A small masked image model, trained from scratch: 97500 training examples.
Rows from block 0 of the decoder, named by matrix and row number. Rows with one number belong to one attention dimension. Each number is 500 + 50 x the weight over its row's rms, rounded and kept within 0 to 999. All counts start at 0. Numbers have three digits each. After the name is the row's rms in percent of the matrix's.
# v: attention query, key and value (stacked) (decoder.0.attn.qkv.weight, 768x256, the v third), inputs 128-191
# proj: attention output (decoder.0.attn.proj.weight, 256x256, transposed), outputs 128-191
v.192 081:528487507503464441397581497519583501572505432499400495448513549516417513469545552558578538526455513560536437477495467560484516430504531513493506496398454489534490469525491553525474619446455572
v.193 076:445543474429416441400516457484528470517487489593441499518471507483484473477540555414569541502529497432419515482510533483562539370435545618500526522486477548480540507478522463578455552456547477
v.194 085:482489497529540599592472523516477432520539531461456479558437546507559519559469569552517434560536409542508464446503608436587469524595489495500395513481509444450543556465487570559582403486502536
v.195 086:551543478468489512556452560539444606547519515471469501364494535483526520505480569478447458450454489405466512483475507470418518495501530534593527430444544523505510424500445477493518464469509484
v.196 079:538452544524558550567430453502493535480515512513486573534457523571510439471508534538530585578586486532490488454504485547504449462584509523473570559520473442484564604418538491459475462480422572
v.197 080:536514574543505599449427401518468528500459524532529498418492540561473472614494500449414544479513617529402503560596433511456546412488458394444547449495518523501480432427489440430428544411452471
v.198 079:482508544574599507470589573555482472436465505546476488533546492460518531449424476525415457459494519553518383496477566412525525370466515486474365446491476508521549484387523493487407523470602532
v.199 079:579474489445477424512518502436499396459511530522423449454490443534455511488518419506496568517571480395485498537502492566554545555465437429574559514524477529454438449507529484486520554528454459
v.200 083:504579468519405477473407535351494490499508484473523481420559485425496478508544446502592507463465452479390444465502529497583432543493470551465529525567509539442452396454553477443491440498395564
v.201 084:498440482482412500489473507561491538492613482555587513415534401512516510525446515477575624442428498423405545449430562533571501522495534521530579481472608567441498458544511460496614520429520531
v.202 089:540554470519535487528497490534443494461520591452435564503416543477485516495512481456520525488500491501439469455462474430511546418530453613498552386505508534461507483522547469540520445487348462
v.203 076:539504520517556478481484521577437434410565530488466496548455502445496489541564499428539527507517520431525559557490596475378544534591547489479471527467548546515459477548539485469552451531400419
v.204 093:437479545460465495544477462537504485490426524433583438475597494484498476534536510528519439565494530529469492456527528516509489455583521559500463421568444571586536454544476573488531517436558537
v.205 075:456557562550475551489485417477601582531529523542572407466545497526494521488508557538509491491497439550536554392412483496423478475514448574564447517481540563448480543524581496509473544506537483
v.206 082:517524482477474570464522506509543487542503522618505494486512520488462536538487462483557480493533544549525493461505525525537508458485499414534574477595539399453471503514412538397535557494517555
v.207 085:495580461518495481516453548511565527511454555457515515477454464427498548476570546506501441491398559551421466550412435514482499527658476493530488482542490485588473473521451474584540443568414553
v.208 074:560417391505420526504583423438434440484483510532469590623502513478495545559521530477520372490535475500526602494508477463553577514509527494434474477519413448507526562399513424478524519448494577
v.209 084:572563500480518449535523518587386510532480474508450531505558464523485518493453419416547527471595485400485535367505397504448520504564419488457414519454574485537533484565467503546574500491450428
v.210 077:440501490544521580479543458545501494463483470548551513581506527517446498461448510490619554530481550476471455473541407478552469501502517557441490405491481498459541448544507501580402618444423530
v.211 079:532499547505538460479524444471510514489498506450447544516475590464463471514493459502401495564464541522490464462520546427455473418484458412479440485502441481540469411423429510366479527447397567
v.212 079:676611551587512485487500525538494534471513462472532443464517436538548590415467483443486453485342510510514559537401475500540462525479546395487502512437530519444511446466437456537554580501619551
v.213 080:504565493591451560368548480477516502458508478470513503459448464473443483427500407465552539482523482387526563540486500444584516535494501543488485549465448514477455460542493487522511495523555573
v.214 085:466521465471532519465448321539528598520519545504521485533463450477469443448507465565465510532442496441505471451540432457536439482501488460516436510463487552545547568457554477521431521449449514
v.215 073:561535353516467444490494528522414485514514443419409539476432570504506412461480552520517423501576472415525462494558489490436500586491413536470427474569570485514439585515506466426547462474417559
v.216 079:414434520448448498573475517501453463508545554578492459503493584582527475541521497456439590573574497488460509472550628489496453459524507516489440476547496499421491526528514553454538497519558478
v.217 081:518458579476475421401575506493483418555445419452478453560520581582527505556447530437470483433589429542526540501532439546534530522526518545433556535422493454416469470468430552519536495530506434
v.218 078:503518531500526497531511516513489504551549528464478541449501509418389518585529452602388408539569517508489475589489488463526458513581517535473560471441478527497454479412504386483546492524457494
v.219 073:657665568518478505532489464538389418515451476530503527534540510524419495478496590576476480430479391506394518517503565404483533552487475586561533468583472459498472460438520531540561497502456517
v.220 076:466477524513508531585448391476509550559550477647581494488453518499495457499570489462502484498504522474465580574547474376575466507477537471533571491512477541529514497479414503421514530454505451
v.221 080:487499533491517555533450495530478471475514475532488515504444528539359426420480505456481535449477513479398499410490489463533538436497469404492467457556472467504498467470364504406553489559482455
v.222 084:559470566553486474502444484523439432523541535491526473483559545537424511524483461533514446611503483506465454452512444399485502527539464449460469463452475507478466571488521606498451497491567528
v.223 076:471558578498592528553507505458494428519557505436375546479574568468467477601524571521510417536521481510517568538515505618534516500487542562526626641485573546461582466471529521537546503435563542
v.224 112:497523514551557509439480432510520498413603484590566542362580456464486549480537541538470608557406525426495490414454483525552431437476445421497456478489517540526525525455532471548520450438520546
v.225 105:457504525559486561486445529562541505470555495540494458506480584476487565540444434519520528539471551522515494545580425570560564541479504517560421513515453418545465482426539518614509502497462457
v.226 129:443524519508483481470551508494462470435528561534500534518471502494454544517454455497413477488520439457527517496500473576443529523475486552472493496477522462444530538517429519517572585429531559
v.227 120:510467574503544509420453480550497449546598412450552484577475550447496444508475479544555436485512473527461556504546533443630496532515552498505523506526581444442508480469415465470395392625477448
v.228 105:508438488431470486468439442451507454464441423535554485454487439411493496550516525465481431612533544501530464501463419502518483425446538515586479517524441410426536563550565544416534517537483560
v.229 105:525585565498505493416477532478450475470476504508502505508479525441509581529468488477574479501480553520559446507420569470489578445493548444524435455515460463527521571543524497523462513470531501
v.230 107:516511578477504457539502458488477539546438449504470470498498476596520537561568477496459540524474529479451488513536497546537547517411538451572419532519495561531581502427408526524512483611555460
v.231 126:484535480489565508497385500527454498513453489509539412558462548565537538505586489493421507405459530439530409502389429486429527534505489454503495515523475472495514471419452489466596536454524401
v.232 107:510532472487481544458423509454471565499471548468550447436534575539473520518429423398535520485558463493484464540491468479407494540556441460484485455366478535506522515567558471462451493423451533
v.233 103:611473590542541513388608507557478451482507457426454530520483514483473476566577418481532430471520469595530426507550500480425532494439568525523426569574439449479472644438493516474437572503479412
v.234 129:440428522405493561414523492495453529533507535534493552453428496477450544526509458559582516548498537525548470541342576502508599439399548569518520550546486489525492520533479465528490505494494461
v.235 110:510568470530535535551487472531570557542521623455530436538546550446460500449532512517565547484533500552462450545498454544511510565593510486494488526446388470446465511417512519460545518551435520
v.236 110:485507443468411581436486511510439468487492506529486481366503510470467534474449514453524482519417559559483479497441379479536527486549519470463426446476513544574504493534542567497467450538436540
v.237 129:455452546474590544515435423519493522518584545481483524555530500476565418491483540476495490550526548530382464549467559487514500523527570610430497595548455552538531543453544506469350516521640481
v.238 119:480511412522479487475470519532536531492513527387472522533524468475517519504520523626577508448569532554495554515496548580483536476430511370537500523534487500495513568462505481519542506563514475
proj.192 080:526415478449515640565555508467466431524528480521535471442485386585573496497498442482523510485552568443595517387567519489472523550542546439492625461509456389475526493502561487484616407501437436
proj.193 102:588532483449462462491505572560496507474536555441522469501591520540522523520461557471501464496410483422500523536453430452518501549482480454509445455541450434490447586513467553492588546541504515
proj.194 085:482625510517465452436530471461420558514471484491476528610516468473434512508619489406520544493500502481435553483483459572510446469458481525517441479547476515425498402543469551564577464494483498
proj.195 090:458467444512540444529504545542506525534492495452575460524471525516563494505522458493527491583582513533594522493444570503457444586516453550550530561463453413566544453501503514434512558473569553
proj.196 088:534429584451555568461562505405501544579512547572511474520483499455477486474496525488495398483538470499438484533488429490425400622416508435527478494475521436628493531531494511560494451526455506
proj.197 081:495609577537483445588496540433519469480444458507546459460521495520439548459503433494494442466517461477471605494531469487613451441399532437524529477564562501501482461539493540437521463589483477
proj.198 086:537495506520453545522548418574518445520458555555497507470539396522475458448506490452508598508589497513520510482530579502458450454584528450520548534488531537527479502447556485430425484433477450
proj.199 081:512482540495455520536479520497500560491478444433585688519557531459367480516527579535591449468478553619351506564469453414541449354626475534498386546476458510467490517514516516533526509536510460
proj.200 080:493491522580496569494471452476608454525447426506499486484426523531543452463434523507463449524565480489440461472507446517500524507456579436531518378507599463533495622486438486550420563508504443
proj.201 086:530518452583458528481504482451458470465556486489454432508515577374414448518483496560387502530521514505344496511515493490521459479544444475490445499538433568482476562539507518445464492487515485
proj.202 079:476562557454423468584495470544439493432430475549526432495510456496537519506500524468506591575554476463595548454541565465573476519463586502555504565466512531514403518507412489527460494484566438
proj.203 084:438576460509514614485560563486521512527577537528437590543426541430528453547568489547501437513508538599503495445428506533492480504475478534492506381506453537549512477447524449477454430499491500
proj.204 083:526516440549484600535516507535505422500561523554335539548500524407465569423504543416480507481325458473575479530490520522516498470506491512597494492514502545521470432416549533516487441425478483
proj.205 084:559444567536406498531496507426445390493424446443521562581513593479441571508511506405442481562449553459503497477449406461634533474495542507539480460446551570479472490562441482469526557473457471
proj.206 094:466538457505467568460537567454456484469585582482337508526462465470551531485558488374554462520532604523477458518521609528426486557530546494588522527505517489568490509475471423555532429440489553
proj.207 079:576463550504366499610491528609489416467521454477574399490530495586538485584417540419563550489539460446607495556582478418544516565438497468562530429549507437418522495493457570435527559541517547
proj.208 100:532412467447498411631517522618456495399425471492557475353466515643514424586429545502469566565540473441610497529454581429542612553495449533472527532476426493470513506559454488508495496505536527
proj.209 072:532435493508474539476478480561527535467499471498571537547528489563427472470517497502509378518512497426508502511578528466457537446441593442517487460520515496473454497534411496424573485495540467
proj.210 095:502475522489544535530464491327502477498514472574493405585484558432478447479525499475399542543496560560522441517452479556463433524401541529513589435484498552509528516473449426497523425424460469
proj.211 086:523468525517478506495453520477448473546560432482573466542450458454528521568580514471416446501520573481544459519473449531499496533469456427398491524502478565484562538551529630483526428493507442
proj.212 085:488500533530497520475499490469554453552528479519492530489498511588489525389508540535484445490490476496437629451566553521523562504497548424510643457427542444426440535511560530513435492620502475
proj.213 070:449508511498486508542465479375475422412490447502535483409580514544538433480506484372437541553480615502576425468551413488545459504393525494435530479437547513469479500490497522495481431581527497
proj.214 091:498434460482572545522494512549494500487516493518500559408448502526529447495443468526519463409557523557576514508385531465420606501520484495487555541513489514482508501462522567385422551432457530
proj.215 084:457577602463512552491510501546538503485467562479503510416524451556513474547510541469542489494523468407512558535445563475550577509548533524528525465514512510503521541561556647441566426541516501
proj.216 099:510429419509597506460517514550527514489459535489432592425477429548519462487431469570533439419608548512505453509492618492436497531469520487424570519489464429552520470473577489493447522417493470
proj.217 079:466456536506516501474480499546517490510469526486572487507569418425556488500437424428516418522474536501489526528505575489515532606441529498503517472561485455590477522504516562512496466573528493
proj.218 078:536526426615555500598522491475480454508597545538463383506498463487486413522493530417583447437533446542557465523582508535470427526405441520486541434592427552573534504489510489491389472430558490
proj.219 101:435559486504517560480501552407545528536484514547443515600492516423524535492553518503529421408480560539439546476521482502534552509459540557507506500582564542580495637516447545527494492549515445
proj.220 091:547513526562540476479479480374557506517443542471496463608567557457469532447568396547436493563483504561528547488503489596526438550438500527538487481534546468494498463501478490577562574456484522
proj.221 083:554415466486448472507488482514563550544392405554512530413442479538471481568434453501549477585529569442544496491480553538497421486463508437401564470472520418511505525487493512435489472478552546
proj.222 085:531427454502492464551475438612569523423458444390594456532588501449534489486439523502420516479486442538432497436535524451509526594491474533582487521517460411588410516476393523481504502483552432
proj.223 098:454521490539494597522470465404488493515499497519441537520457464514512568493556391531541551471553554524495479487545483605536463361510526512423592517480526491481457507421549320608505537475519497
proj.224 110:449629544503459474456428547437488443491514486474485507563509572523527580487363487525570544457503444452583449539499493526473588511441448524468490526520550430497386421507540504474575493525437628
proj.225 110:515533484484493549530479553518463510465503564532585594477432560527450462565526458528481591426479553495497509482569532428554505498531533527491448479434471579528465471610442479546490551465532481
proj.226 109:553436499416481566398546585446444519523480522561496597511465363422526425511582579603549601567488475537510527432515539494441485478546462554538482513533479542484561502569544531568577479473464498
proj.227 114:529504523460501566538521524490565503520574466534523446552435522509474521517576586482474547588486587513446469411402516593432507468601503561418512509496522481562481385608488532503514493504488497
proj.228 108:478520497468445489519401430494510431551541483439431466506490553540473384389507477559561588590542493481564556572445512503571578477521420410495413515451495495465453485567529348445649532443491576
proj.229 112:417547417503451485471502571453421496490500395574506622513535484540480532510444484480578462525536501556525487516513560513488472566422504477576492421488539532475515551551513443501460476545379511
proj.230 106:536565485466488422521500535452466477413542512496511528431500482541452481489571490532422485420445480370453427535449456539550645482433493466484517488515505450447444524448521520504491498487489532
proj.231 107:535496444552511517481445510367482524462545559438496465534498407557496440497504518450397441527479493433570462472509424467533505547425479470438527458487453453518459460420507483633435519503537490
proj.232 104:454428467499387573446501503508482453474475503539492532477513499609501536478583507517452406439480488436455477469579449546476435509428542458493410541503558428494454493457533469504556416437591589
proj.233 106:445535501462516538451520411543517392497468461546592513570537437448524563483445552387542502498507515524413443538567493445395478531584487477477537439508567366525542482521544486463501476422510452
proj.234 111:510498514553567551429469502386503392415436498454453504465527562532461465471389546484596459488507527542454496547430519462510581458519520450480426570460544459474589435624527591551602467463530470
proj.235 104:468568537527466401526574499572547521535502459429502414551467529475508533405566461571550487543513617470463433544455426474520465473475440436564483591515583490373552526531530561491470484424486535
proj.236 108:508485504528323506470505556446471556496513504512494519573471525512436470456511477418449578491493583525453538504437568640503498416474450528490401494412466519433499481541572449463480453506532373
proj.237 114:458550430450465484558531449432443413467516518499501570500549496503568580450469458527501485591440516436490492531454568522448494403480492551409548533479474591517469417466544440414468540501421557
proj.238 108:425376508544566469460534473537637504530442461476507444559575653463414522430424525537490432440516502477526481474534484460524455578482454481506484529536542537509524463530465522515497558459464491